Weights of a small self-supervised image encoder.
Model: 1.83M parameters, activation elu, depths [5, 5, 5], widths [128, 256, 512].
Training: adamw at rate 0.0043, batches of 256.
Data: trained on drawn small creatures on textured ground, 203450 training examples.
Rows from block 7, named by matrix and row number. Rows with one number belong to one channel. Each number is 500 + 40 x the weight over the matrix's rms, rounded and kept within 0 to 999. All counts start at 0. Numbers have three digits each.
# p10: first pointwise conv (model.blocks.7.p1.0.weight, 128x128x1x1), inputs 0-127
# p20: second pointwise conv (model.blocks.7.p2.0.weight, 128x128x1x1, transposed), outputs 0-127
p10.39:520535520489502515524506508463492425542459449517505501524480492420478511471503504533414494512495528498552517498446451473503488503474485518510486548516479515536472578488492500482478447549553548442514420455494545512527484459487520524481462478533636520484491498508506495490483460522523460500436450463506548449484411442523528460545481463566526581523491519506485555512562526435477512548492
p20.39:461581474473462532507514524538490510461484555469506518456618548487559410502489478561490468470483498551529489474490475533522553483487515529481491499539497544495498550448465394503444525530460504515497539537502451516532500510441542511447514513508500538530497537506497548518514518474433488466464501507502492491450531485455545499514499483479472522525544503519467479482513511478537479472488
p10.40:492526515549496493569504510467499491520461530558476529451465625480514446447512542452434556499516481471521463456483456458446499523453488510551534497487508535476505572568468392433463459455532522514456494563470484544516579512494557480549441489490472492400459459511434518499519458479455435442590509534482499507442467507455449439565462540454445528535486545488494476536475431481495461464492
p20.40:525497473460503536551555485511520454542511449596519535557500507497555593502537481469550486567490446542528492543423544500463483583569465536491545496480511454588530542517407556487496525463538520517513519422518606487520485436473508498534497565533458532465518464492494466477537514497526539493566566536466512533441479527531506497525466506554492449508456459519470499529486523508526455529492
p10.41:507608544524540559520551496508462549529530449515520474531485468426467430487407499514465500444453568402482512473540542605466470480491507499476469518539524438525425450502506599486436433590477525472543501474497585488498512408551610465521505484505510475535476513516428556560517485528496488461436541561492534410517463497539502531561499469482520478475452516505492540558488473494478434525510
p20.41:511477527526511521582471485422451520483512496519508515527498500520552550520518527503465517514481456514527523538414499536494461528470470578540486464558548576526498487477506475470468519498537486568471573448547538484587473563491518514543481573526583560489510415568529561484567499483517495568510528472510405415497594526563550483485472502508534473437491571534536465500411603526543467427539
p10.42:462478412506515524422498488498483499541489521519533498540518463509546466498492453474441519485477503488449510401479465517406467465525417534451494486493519489490478539470534485531452484487459427477488401504474542518456493486513469444474562503519551466461481480540517526510488511580529465540458541546472497491434484485519531489483526473493474499395423525550493515512567470499476521507440
p20.42:458438437455490512515454440555536458471502491495570534573464523516493549462499516541511463553496473549480460453514501494550493509488548578418443554511578509452466418478539492431526427530545431558540523446507531509470523533522482511526495485545524489549529493482476461489496483466507527448517426457495498517412490556497497468491473497518480549514562563466463472493505523522542537475458
p10.43:458483467491539511532449513508506548503510485514542563463459474477490472483496546406432512482589434545483461498419484416474500467494436516431547502517447545563435538456459470464466501509517496468457480475522461503454571438579499482466540485455523510552516577552471437497544468456548438562524453517528471486467488469486481489478528522531494495461455474524491496457490506488450494480451
p20.43:544503534525492489457426530441508521459474507410398378510480503550524507474581551480483510466618477576439450537529494496576467514441566525494479498457506545479543449508542457533482448509512388531482550497440488460507480490569475550486491491520499492494563493538517426488508499498509506542500510440500470453491495520453559511528518579478444487460538476530459451531554514498513550506526
p10.44:434496513476459523484497552492541451521451478533501465528453548472488486511504434416393501484463475504483472466481508478426464495474468470559519483496466462520500481503503466478526473488553503484484468517472524520485541512512525499465486442602534505486477530487441467534470522540500520520545533459502498517523478469467538504577505430478484518472465547494551537519513508482527480539447
p20.44:471536506515541521456534524525449508556490520538523509543486480482452529531535497458516536518498499489490502429511465468529437521458493460506446545449467448449497507590490538505505462532487525479561499454510494509459535492479458532468567459534535472539551491528504480496517538462494489491551475510470483492506528496445524503429534486579517580504512476505531506480464436502472503471491
p10.45:511557570536518477564513494512407521525508463540495544490490534418502506523515594437475529497553440488568503477477474529457468510572510502471515454546545535520485497518500555469496472537483499492530485476438540503538527460517508513503411441488426472523433520548436472465541487457505454526519520527535583535483499491482425523522512498476508497489511509461438515487486456435460458441510
p20.45:564484610530595492471530549461493561496518536448460493487492502559510491520505550561481511506449528495500479534490487533484445509504559518599492481501429489573539515527444550551547541480498521542525501509480540572553432523545475514568552458546532507533537562492518501524537488491438550521485487516504521462543539485552483453474542522529466471494504540529547471489506524434519524479536
p10.46:504589534491503449492587527522554575514444492533495498501523502507430492487473448483448564501529550503465587506440530537438475531479455486495558522401503463503457483545550472503565482549491544455462452559511505436502503508499593430423520520527515459514481436516509485531520546590527538486478521512467461475537448549506566478514535517403544543521510539478497490544517542541559478528476
p20.46:481461499475481435525522540470522514516469472453456452475520478550529513505472525525518478512445489445489474493485504455495518494471492463481503481455480528484473490453534484516519473527461447464529572527649513511435595453539485497441523472539483569389504497414538468502445458471497535510410502607419481555465473469499438527457576550434498583463507513509481469521443492501465540507591
p10.47:444504521566515482430461494478504469481503516467428454478514569522434493536468378478544492582521521525485488460476483460482529489472555509485456580469537488495474479523489457424429442473462461493423611491473481478489575481452463504494446536521425426460522537446538505510441478479489567461530475493430467505458487493515454490495512509489531504556495501505472384449504491439515526526516
p20.47:499458477536405458537418450591534507479514442348490460531460475448541473483466438485486552498562576572494504577496492496562560501479546523490537479502558494498561497475610464557551472529457486502448573502522582538546511433517495516496490510482533499462525468501469486494511455543485495524493458483517552510502507585487490473508454511517455521546483469486441489460558481524493505504535
p10.48:569471600467534438551510518506533511462513553485446532466562471467464423475437486423475488477480480495556518554459512543552419443554505554460506458498510543470487502493512517535468490594520470498506508606472495493471547477501467525521466511497535467550462430550477517466486520455493480561487501517496537452539518445528474506499538503482483472546475445562506540525539535497500481500501
p20.48:463483498513564441474513553514500507455433483489480490526547496524567456468516594530484468516475487508497528500543508549512444499489522465471490500549475473524501472506538524481522522479548496567546482563447497446467493548530528430514529416514500508472502498501524489513480522483472525528490482551482565515512448492481513534501498540465437507535496499583466489534577426494443501517470
p10.49:467535566471520460528535490485572538469420463542523473514520598526453530498475532428532548486510525545497481541483591467492472511535513599470496416494477462561512486434458434460541450506484531500468535497495446475482451495524534453408491499474498552542527542521522468508548494534526471481523477619483513492554458567518529498507509528516516554519511553517451514471513505492513505462499
p20.49:474618477499508587526493465505489541494507505516524550504504500495524489506487474469544499472557478483507455506520537521500523500510527553496495519508485487484484464494481480457468479522531514543484488554457445505507507532504566509544496554565478428490499510472449533548463469560502436444517473496540545444523534483515479501518426556466615434525507555537521517536487474464433523494516
p10.50:506527495522471559483515510466538651473566504536475502545476533583496592439521477497440527442474476428470570516587537470511561480486487486475549476559519476470493451543459532532510456459507473519524522462500465467432482546529559511510453581502535472505569498498511482582533622508497473505477565539470553533535508462514524570483537435456454590486493508494492599474488489577510497486432
p20.50:476444545504595493573490486496585513414441475417441554471533527464546531571481515543525454449455488529413498483491499500469418493499489526480482468566507545508565504462516453464490551473495533474447511499508490451513531421487529448517583449467484534519450420513539533473529509386512520530488526522497533401487470450453447467507484526506464482479459541446488511589443546588510483513521
p10.52:535547545530560548504500475549518599521535478495502509516507501478446533492462531435559566521529544492527529521457583564478418477514515542390483487470531460490516445475526504493506525496426480450495584576540552465513470497543593492427525506450477504555523488523505446577472510478540467488515539591476536456543507555476508484467544563416552458497509525526494486469442487504517484464517
p20.52:483567481529507539561539492521468541485523502505559505514526545447509461485517495487556494539516534536517484491492469474518523527506512502485496465488471462481488538531466500479456524518517512505463530504469450468558409542544532518521480561500522502549543498559388477537497451497478424522541540442531526460504631547517453443514415502555522378516533516537552478497489523531499541509492
p10.54:539583475494531441520479476424510484472501460443472506501511504486516484507521586470529488539500561467440477452475460519476503507547463619502497466553532487497495502465555521480533528447452477520481575535518453488592440488483445433529508518368386522489522521498557552503529459495491481478431481495439436438447476499545473544485597562537496471487483529510540496493450453449534475462455
p20.54:499484532520398464595429445517470430468561566445484446444502535507551497410461490526593463528479483557598519458484507534487532551587512533525451428562523481532456527480471364565462449494516438491459552466512447520479491449481600537498486480439503451463468536516514516482484489613485451504472472484497492511558536438496501438510454486470531467545482507512429485460531510510552489602503
p10.56:464474566499487470540492637506489495496465402466491535522506398411477485535526493453430441481508484536475459513471434442492421485492429545528473515499553443553502572463562492496506461484571479420488456496489448466512584453504503480437492491471558550490492491469507564548531480545485486459485511430540416498480496486508461512485493500531430468474492506493499505602464445479489500535453
p20.56:493552529516541499533511496492478519458500421460409456524471498428510445508543492451463509463571470480484514570426617493554535447547406513488522436445544442522519513406602494519427592499536539461520560493522503505526532470468478485522541518454491470498547472498422536484421503532583400557554501590459506524502506524471514580475459504473345482500503468500509531477516474503472510500579
p10.57:469483442531464499431485510421456524498531479514493476595552499500512485520444500500513513488475488483444493502519411513523449446485496541479494488525480487529454416494458552453478456431474406439481506439494484503480490539527522542434420572445405464474548468483541450506525477498419453483469493507479481511413511540552454512549485495524523475427499449502498510481433475439476505532463
p20.57:507452587460536541550450516530536567457437491451467553502489483548498539464468534414465471465500446553497507554510546528489459515507510517441537521450457435521498464523483576413442564489489580533557472533464444494477482482495488493492587563500451499465510478515518466452472474447507565516540471504509521511524527490501517523493502539504556489523505480545507559536512448522413497460463
p10.58:517553489561543497515479496478467530506510529501491482423522449462527469453456491485500499472468433504517474566549473525518495417488566530535560513509570520525498566508453524453492529476523472483521498501438492524467528498450479597516494546469452476475497504562488572518519520414444516513560540477535455494536528473527493482497558471458444494497502440486513517515461472541487474447477
p20.58:492519559542524503447496507483484421529495531489487404457522567489481547474478488522459504562527523500516504478444459473435456479534491448527452443449551550534539538508448481517480515532462532495490509485528434534542474519508500561497543477503473469434502463452494524520563508558438479488461525531507484488513475475514527442484474466497525466506444470475466479438432547526540503500433
p10.59:445453476498443423507541538512542489509568474594507477496448551575506529544491562581512502467424509474469484529587514514488520481508566528472559529545503514472545498452497465504524505503490451487467527437550479503424476538508453460502514491591514445379556490449504558450505510544417556567478584453440486563483558506500550543474523492441527523512514531456506566583558513476547500495527
p20.59:463436523466508467472515525458511532453482457496468475476482474537534544483482480449493478489532488544496469500473457505504525485523530519470539541496505552465493495482455500493521485498485501490455454514422491420515509487581517448452435445438536494457478483568487443461476475449493477457530473457533521413512569549454504448518474545454497457455442538495564467536446558546479577535395
p10.60:445550443555585512457512479505452518521497517504509477558470509470536477527472500496491496440469424451534506469454515587496470492433472495482487520512536513506489516540478553506485527476485491545496502503462524539476563517475488531470448522460509494498480488544491505565560524483546454480522564641470556497539559487533500476526483501473490494433457482489488485500468497508451457455481
p20.60:528557482485475486489473493534553529496458493475452533454501522487497563487457481437511456416467483470453521464484450473454496496515527496469462526446478485528447536529496473502480512466490503464476504549538443430496500543435512461493537485460471492550500379455489509482538475529496515488488518562511551531537478446521515480461442444498533472542537444482445557500563469441499500478525
p10.61:526502492535505510441519541479515477492509540496497441471595483435525509528442472390442478505542407529509475493462435425519472523564540533497494490495542499469506510406568527532424548469469567480532477509493382581519565425528471497457514496544491511504500527439485572596405479528515625496515550386536417448475447548493489586423495444510476447512533451526559437502497497555513508465462
p20.61:447599483532503492491508399490541550453503508479560513503528511561555508443482509437572466475538508471490420489494527514450525531490446504490374458468486496501438444458558484542535415524430433535534487467448457338485586588499522562456473469600486464457511469517466421617522587495534470490490511538444524420496428438486585607512425497442547487469581543538463571531539520530443490520557
p10.62:533477466482432475485521435496568476481485507504522440431503577554478469476465430511538449419502531521514489504497539505501436452499485527477448482544361547543507503494482494430467494506538503529419514469482459513431438551505427477493471491518449442503500505583469465452533488492550445504478495590476546470472504534497533523512483455550518520554490472532548532521560491495486565521533
p20.62:472471534467538548470503509546501452480487521474524563421481526493506465516553488449529475519531544531493524462453415507454439496471544484460517428473515491532475570646519422500472538550503510423555465500497554504478513501533483519471517442552462488534495487524512491531594553461470494519517551494472475510474508542508545487455523528586537502478476442419505525497491509494480557450478
p10.64:501460428477505522495410491421476502501427498471444495527518579472572416430469538446481539490444466467523446493475415461519463454469514545535463464538535468495515550466445515492448447500514453545549524495475526526473518484505448533507456481449453481458460461530457558496559514507494398463536467532512533511472481494560471524577472495558501481432459506522495461530464427523416476428505
p20.64:502479486493489475493544511452525491519528522487459468509493522539520486515474516534489487478497455470510553543510557500453501491508460492474566479500489537503468473504487533442554505495553452496434548458550550510440523479544529525443476503479475594447462535422480424480466467535470540532451495588443496462458446482490527452568549552460416443466463531495508424502429580539561470474520
p10.65:476499436496484516430495487537488453570445549495523508497495493472493515501572397500511516524478409562515507463500465514469495421476502454486539553496448477489502402498407517417525493496542526512516438460515522577473554539540475445505489498505461402508471509515486510515437504451559482523520484521555517538425520548489444489569470435505546453474523480541545478454524523450483499535466
p20.65:544437468529558461527493586539434514472513502505506478521507524409537496486441469549390490547484539504514560542513435574500500510430443559487570447520506501479508500555503508475462535455487478503453449446493500548476467556511533459622501451472471473494526463495547473557473503533550493478428464533494537482530476498552523422529531454572452513494518495480498508515478469559571541580528
p10.66:451493497451495569481523508565509454519486472519582600501494532497424550518554480498505450528565529612420405512576554388463496490521585531532526497568544508559499427438504447449553452498432512513507488508528406480456469519534468419558507453588542464470491507457476500459472463537504504589454434518553475620534525505485520517476437493490533533520594478477522493502490490553481484563476
p20.66:501490430461456432479558522467479500516511523490484476489537487485468469475468445520517529509471529504497512470537540418506499500498514403477483513511475503519459517493495560491542488480471521538472506473487504561377513463437449516402497420508618524449354512583431528512505489461488470544496552423486480461467517537454466545480508434532474483488536571498553465431420586510441473448492
p10.67:459449496499442545545464450530506409537523485524428550448460629516476496431554513517511469490500566488511469512563457483519533546502543495611572512525517503428560502488435494452498501521465541547547520485477455484540454531475461532526455509543456462513468454471453489480524470495443554489466553446569570544435450476446493535533473458468488586461576561516469506487509465566476461516469
p20.67:499495550568522510531490555512487583483528523500514474502522597480507488472455505500517482509570513498502513519457493478502494547548492476494497436423491465490502498521472531531507548443470539398571509545540518557514429488467440514539519550461461465614532484454489561506523562510462496449553514552501549540539461518600520538494501461533522496594478437500568614471519487366548524447526
p10.68:558469488409480513494401458487570573510446522426417514530511525483518491405547459508435575527448510458592548526520515444556537525528501490524523495507570481474500435453500522503476464510501506499570487528494561479583426516472586549507476538461566476461498487556455462516441526511473522532419469538535589501486496453493507498482523461478555519493515558470450526426540456498468517526440
p20.68:565529422482448517520460544499529521471514502542595561500477501505567497470544504507396511509495474546536597471491555536507492490508549507490530506543492533484549521465531474501506527523563501567463439505456514501468543539536564480525491519647511515504468567473405440531463505511490525476565510528525461473502491555512588498541542397456439484549550570470489509432516552512545539528476
p10.69:506485505440553517490445511453442445462513463507540507448455552480469508482514487508524478515446483480482431520594493482480502467526543555512543472590582500533531457445518544506528501522503494531523460456538479522487516507504424516491467511510441458429465535513445571435481499463459537560534452464467467570514505541486494563495523486529514518535497433488498530481488521448433510458478
p20.69:525460446434497499522437504444463518504496486467548472491474457520518475435494513472485458533495481486508546515524522496538475492464517491479527501477515484474464436504497512478517507477496482509533473535426548541422474482497447545507504463495558489528502518575451460460398455441501485449553400418508483441511547519458453503492493449523458462506530533530568486471492548497436524493475
p10.70:489528581486480544549535623502475498490458419524504482523499497489471524498487486494510414485490514534469452504459487499515529461508511528541434492459569489568448496534533514475509475469508525456488502443517457491572545480540513461519457437512467494547465518472497535506528518492535522523465462470577515485524454489533465494558448515495530456507482453479541487543485475478470484497529
p20.70:522452575536507527496537549510459508505497569525492475440497491543515506579515531505474505480474442526537551491497527501541466498519502552488585518530519480544523456438495480504490559442518560496466473547491523510571513505489537471483455532486496485568518545521584513434516492528547510495463497471511475509494516526495550483505520496465484534499447502535524526518564505514546430488492
p10.71:554544593504469555578470499513501462478486529498446429492487579517456481492595495534442393447592495481549489489493461498447577530521522414533411477519538576445455531486488490465550432560467538511459515493490529486530511511533500540498479454531445527474513511504460450526522452466479460495522489490479502496492531392509488462542451494497434482545469481483455478406550458438415521467554
p20.71:501486488510482433517452525450464500456550466484510478512488462459508403522522456456474554520494491489479517528542526456516456485461483494508524470547537529462480492529507470500516521513547440518446557482456532579563488517510443568507540428507576512467578514460480490521529392509493488499532542463560468543572479484505510501499556403529472509511479566470550408364476530445484482514573
p10.72:467505477531498444491435434559553433499508501417468455496506517497467449512595503490532529529500533520520502419439494490490554540564495530565580568469515534502522463546484472519490483525556524494469552530447461504587525522482438484473427542528520444507537446495536471466452463502480527529530527502495479454509470426516565514490566542473485540518542472484444528524506552426574544540523
p20.72:470458478608555444496428531489569554461500412462487482526471414455480446487509492524521495497529516440451536598508526446512469412486505487564485510502481431453477471540551552562535498557489500525514521436509544517500491466565394496479479447484600469464540467494467476501508472450589492601546437512550454510502457522563471578487553478554480536497551471465512513463585479535454513503558
p10.73:501527512526466499438541518465468485440413550516513481554479492512537513496567476485447515398505467557586505506525464491480479495517464437448515468515529522498505534530473510562506496536462600498470425525432473505494524541483531503456449443494495397517470485532440504426474465470533465526511509565509477523468478481469499497497558447457462515464531487467475493531523491479504517407538
p20.73:547522540537517527473475531512486575481556529455457509438537474459487546478464531474503490340431473499501535487498547542495506550515452455539516467477465543509489572496526534492539469494496530509499456472560509459486509471493525447506531530494520510479409365547477469435476503463575470556459518577485490486533512510499508546423483512507471500565495480429437532508467497507486547580529
p10.74:471547504466484478524454517510610496542513500493473486437546540517468507480484453509451408540501528502504505497476537450442498615613509486654428548478537542541464491493513495471543507496568556467515467522519504492517547440468437530490523559487487563506452487456547496580504510513446565532510488480495487427530500475560599508533501485566415437575489502502468570475483524468473530550507
p20.74:583581444508529613459461403458459451516545388448400466568526494422497569475462499452487488458485482437532508492487480574480501511508463491484427479465531466508480519444459546467520425424475533427464516493505432449461589553430515479501482526519485468537443374515433550543492541489460465503512555493463548440461507484437496519463462541429506447475464456471518590574465490529506510436469
p10.76:479541548469401513438463586460516476528482460498403479488513500506462496542462457509512492537518519557489490489476559441669563501531466573502494516470556443385528467476541478420512455507440481506470514466501472526532486506466467530483482503479478431465453488391496483528435539490405549452464479513447494464582498449558512488513498505508571533504514563504477540501460530486509451485547
p20.76:588495364576463692477510552508534448550541538451482449487571453515554504434480602511500505458420484474494527457518473453504557474479519422504558493533561517552527510526554506433474514523466544492559484520475447498450528497463497469429538466535506511489426496459473479440517436488543492505505569522494512503467480458463478502515481488516527507496534472496481485469545482491483503519489
p10.77:538523523565531548473464528575470505510548459472489517470536449464504471501486522556481559489534471520511554467496478538460507485476570457506566487512557493478479506519554496511412497505476462503529552481549553525480477527544527473536506506504491470558493527493493556503450501539515525523469491449526498488492519482488469498484559444474529536519555547519505506500467505479491483526504
p20.77:498477497508438502523478498522506473481465476512495494489499510461514501521485459487421535467472504528467555495490519449514440505477455509513525475511495425493555492487505465528470593463526515491463515515497517426483501501507523427513505445485479480548515487532489481517557494484480445478573537466439498440479516469449487465536470501526489522477513485502498462443534468460507534549490
p10.78:439521466421522475493482430505474464498457529519470551394494452460447470505440445505484546474484474466468418471484533470527463472525378539606525477444470522465555478528455486446553614491539517499492471590463452570484523472444473530539494570431470506482495513472533494466456403446478490486576475492431431506558470469532508445418461479535457540474536500409491462539510530480525472559542
p20.78:495502513494473550674453465466469514440540450514508537552457473491590486541546459495487486494521478566397538515461505487523510584487474503497535528561528480409514525500493456396479517517478493463418493476518559425480519514501489423481469528507532539477528396507506461524489479444519520517471547490516456491509489528499454504516479540479508483511481496524479453503506506510441567469547
p10.79:478493484518510536469472541480487518532514498480436515556529423473516470488505511463461572473453478536538465487528477485512564532493512498488514526509529428526539572529487534464512458495564528474567453543517472541509549499506493529546508553544597469479530509511573531522501535540496481477490539490540494477579510431548517513523493448530520497467506540508505491503477497549466493483480
p20.79:502560494505530480433454463507556560452536503462480551450574475492495535518476502479531446445461426473494548508514545544499515448498493462464474518481434486488496520400541461477547505468476488511432527576545471491530471523476512462522499527474533471491495480551489553462451438480542516527482443489491536544534512491509479514481429493513506495559499520498534526522523467519451496501506
p10.80:531517481509569557497483471506423509470530542488500518490473522429559454488565505488524535431513475486581497489513439517480486462538506525499540450501556511498542546542523536498498490580460499584493452550451526478520512512490519538500446442428483440496460485586464518499533523494524430545485530571464518523471511470448489495518466476470489466478471513490436539470534467512462492431465
p20.80:467508501498555435418548543452497491536494524474542496557502524547501485510558579537508520563534538495484477545497491535498463516505459543451516475542510550493537457491519542489470535493585486552485515480478500586476499477525454534508497488544482520435505618473509482502461466506524504435513534524516445474505509494492520471524522547539470511443522588498527440514469571488504505496466
p10.81:511474501491451472521529536452507501495446386483453471581511549527470496491477587464504473507491516543536427531490472535549483496463483560472486498439454430523486467513494503474479488487471449483483553453516468520538484486527530541491409463482475481536497494428539469443539495506483426440506501476499526430541509497499492512573506468491529461461503559547465424499468465515491503509481
p20.81:489502469517452538516469517486482520514491494446486466508469534479455504481492437506507519494553494537485502472508567519593535517450432488498527497517508517446481453410504499520495558419470487495453494469515476529471513485473468480486488598492467533484520512488539540450440530508616507500438499463502485523500498550474506522454484504411434549467477461526517481456529458521461457518525
p10.82:500480458572510516471496487434480481495454503472488439541561544463550460460507499473448477442537452585504467477417473423531515482509487518493495519481497469522539555475435396502483526444546502517424451536491471579483574508522483549468464447495509477518492456498494501506497459485502460513535459511531466485483495543522489431566503482548469447470501517548507471523482473486521485463457
p20.82:471488510470496459531532445507485415531477475471446433474486548479479482488499469465470521494529474473500496482469455477495510525477508451435504470450501496489488524533502491498441515502447486434475496531526472473418502461485479464440513424392464479560424500582445465486440447522463433459538481479432556545456530466449451526505512531472475481486518466505526531503499480523499511526453
p10.83:529454497554465502507522494473394469462469459527439414534505459512492477494471553411433472438468429514483437530455439485556421449449441522417459496405533447451503549515521479535434505451533496479444473514459388487461512469507501520422446478421565476496543465493475530479501528499463413452533539544483478430507473496514491467528466489561450486363460525536487435513497444534489472427481
p20.83:527530517522573634470452549534507507449558444592499575490494527454532441550541517621515456533529507563473498503580508578557493490534522569496488501494530488494597427436490474486508511506647536485523407477470498585576450533533528560621491617542466487462547566395535501538460566557544472488442480511542440451545459520545519478477501513475525460491484477495446513517525470529613555561480
p10.84:484554515504547567534524479518412522478499476543482459441505486457531488448497534494455453491519499550543494552529434528497425518499458495480483507558542515529515532484470499499556497522486552508495458532453510448541487451483549554458465501442501454537485525567493548516587508488480422543503525520476453538423510495438418465530554432518466462467496484463441524453485434493449468406492
p20.84:445481542539463554541461465594510520491453487419413469495445478496505443437447539472491475435531538521471519535516479490523563502484505484445513561521486510507462458534604514447573512539447486529541535486487539500468467502489474469513500507528494527550541455509480479544498461469482440516475491576493504519425530567489454491477513553482441555471511473561476471475570503451477487505561
p10.85:506523541512498521533484516480526449454492535532488449430514528471490479485463508460510483471522454503537431515422530444523449432517455557515501499474427547510507542494441457497506544517589537528473453531476487613544481466521449524506472524504543487455425463506470473509516462493432501517527504495495509452548469505500547435541469423545520523530498496471511519484528528483492495502469
p20.85:491508503498477503507479497506459559523469489445532523561515483532519484467535579478507528550504472554456501500556500520487493518520526522512443540430443440495495467543529550468511505552484454544488490504495523469495439570511548450475497469526515528532558464464547479481506475453499523539492474491528489508505438529456513489503529473476542526472502571575463466584481506550476486465483
p10.86:509535475505499513455453534503539517379479484451534447541497541525625514477572457537484478432563497430552458493459508486490573489474522441508533393481592485543561555567500522621488475517543528476449451543394529464545450542483547502504485472494504482523456570579471510472523490518572505483482496543461450441533527499485481503478488482521456492515436471552487532504498533496509485431502
p20.86:486533494519533439483517502449546539520332524395425488507529518481535499478489621536473517460466466472542467578455518467431452460451525487457543481514572469528530517504460512485444543459500508472523515556545449431490525472496524492548541498483463504546483491494475538487513505469506462514506515493521433489447453418511468526435490495490520451553557476541475555570546602440568431424514
p10.87:466453517545491514558485441500510502495497511503564471472576532518524487457455470455487435466478587480505521453506463454476437530552500521548443515423477533525494569425542535508424533452516486450507491577430427482518504463492451525493520447476539517479518511566572572563542512544539487569522513547497475471428489578468520519453509530539428488534503421579564438514515390496528541558447
p20.87:518506532484532403412546540561587445436552469547584558471544492500546509514447509585544412495362473489554558440588568564454445553501477507484477497583427560420545452486513458422545472484559498560476420517496501516516486508498495464522529546507535496462482515485552488457528562497538534494523470488536505512517493476565563543495483430509454541540521470457506504454500454499465480476528
p10.88:460537481513541497457589521489503521575446541514559453488502421530528505513506429490498496494502474544527524459468482547443447491548508500489523528454465528515490521514455450500521540576543501459453464516549518608434627474539502480427490539591526437497470461474558480532365519514510533512519537424441433466539527568500575455522538553488491467522490432527536484539569516401495530480519
p20.88:436451540534533478520465479500397453523500497486474451500455527465446511483489505509493509548526532569480511466527346517507514529487596534522498504495439500468482588542414521485529507473476492508525484517518494536530500558521560532534503438481506505583506497552547486528566605479410484512455478422524550515530512509467510387466514524479555547491546522482468437488479543491535605570435
p10.89:536464514475474556556480479540536486510394506470415473517482447515535507459533512526502580515538538577541594434450461456495501479599459541516537513547506492442522476513570385491478534528514474591438566463471583470501522574465507431441508485457525566464460458467465514453483449519539534456517476463471488469416488445428457454418458510441501433496576596559498484527554478455463534545521
p20.89:500483439490500476458442524436459513505524504498540566538510562499474439493500519546558441485492490488551504540483501446515505489553501472481478499510532493543488518471527468489509504565504450536435465604464460493418482556519497518424532561564499505590443549501499492504464481480526581526480457519502546500514486485488526449549507360502474501535534483382467501531517506542555498513450
p10.90:470544425580452479472457463546461468481563539463491490494509472517608441479517417512581461495506537476485453476448527522488514519520521526465569531432539501511556575559473419589483526543494525504490422501465504489495504552435473449545509559563476523510545562474532479501476485549540540501423486494418437459590565501556570455489451552503458522520485447560538420490529611505504515438447
p20.90:574527498508516566515538484556373509507644549507526478505464534476420489470457378481526463478495591512467524435513447569524528462520444433520453549442359417534475505501461522499476487537460564529485471481529489513482435508506467428542568509467448506524422517520515555523490521464444525501474478503498524525511485422481455410508529490515508505503462513452518439496486535522556507526501
p10.91:517487518509462466508493450490545480489508497525437458503495529490472503432500418508501506494438475489555538537552446543557468495533557476535499506530555491486516495475451545418551489452506548576507476472494432572519533459524492533474407543529497450478471522478436638541441483503477596542544485437509487532482497473465497493466549474474456515550483484447496437505552536458471537468498
p20.91:515421453425531500514466524482515510457486502524463448506505493502602505506491491547422472533509431583524553528483446484560450472428548528422560473542515511462496492525460482447498540536556506512460500520479575524472497476502540429508482543464538507532505496512479461419484448467492462462557520485516458487474511588472508468491486558527493481524527476456531472515538480472549562452445
p10.92:490500502527513530568525483538529479569502529488469458481529488486476498461596561541454447528523531499557541451503450460537559605492438482541422527459459493485449497465486463481503464483448520567455505510489488486567506497477464520518495493510500488460485540523574541481527468512542478541508549471538584518484529441493519455541485518525472482540472556482432498517511479564470511489508
p20.92:447582515474484503551484460486488476533484449511473479486486560473517519521502541532475453509474464445511518475482448481500537492531554484494442497536504511512495518488497526454520478523485565455524492489527431495562551556513531461489495555500510523519451482542462561549572473534434471477501544516462521491458561459477539560505427525477609498494451450510476555515501475509504572460501
p10.93:521491468433497392509534487502500496545483510454450454543538463503528487511512498532495524488473502529534508494495539507555527566560389584484450456502544527404518506444540512540576575514451527526452562578474477458529436561426465492504548503418480560480510419476501506457530509515488513506489547555485487497519515504499537487434560549509475481438580542447483558532478480538515504458590
p20.93:539472463539540476431585544526584499544557482573531514538553444512474488527516403557533483513532530495475536467518520441560445454545491417503503547476497504500511508506521567511518536520466555534504482477472536508483491519572466506437512541584508523573466514502479462572493524475516546476492511465495518422426460533523522473497526425525462544508554498442517477519480493588490474545466
p10.94:490549497474545441507542494484506546462512489553508528509525576534472591446518505466493545475515492536484519532482573484503459470500512492461596452465503530510458495484467452481572465470468535416489485516507411467530471538535561490468460527505418491532509466554517422460523494493486469501514529591507531556546420540486536461536560511441513576457526515412526506449447508497517490455435
p20.94:481412515456436488503461503475490505471478468494470496513498469490479473476479471520484470461479468523458519480507470487509512417507489449508574543507487490465513499518486505481511508492481532473463477479628602481460533438535528510467453430496457641408457513457570449435498484386474608566432443531407465502458443462446455502414552503451438524493460532438424466504428591601489563539523
p10.95:502515516545495557544569523542448508462476459501484482535479516530569542448602511452453522455573476530574480552505439491509499487448470492464515426512488427500521491533488505552521475474413577487447460461448489489514487567457515526497476401489442438501448549507472481449490494437569441457511547462488486563435510460426431535492535452485515536510473506506417513498488508478454476423496
p20.95:516512490505536503616607540496495520475485541529572531473560503531509493556515503533502465562568571504546493545487488494513499458522488524520512463463507511546565473537429549532505532476498466520491553514474515497497515551489476518555562461541475511495471607470491492545541482542491507430507558453524503588539500488505427478479544487519524436385501542530557434470566487494463494468527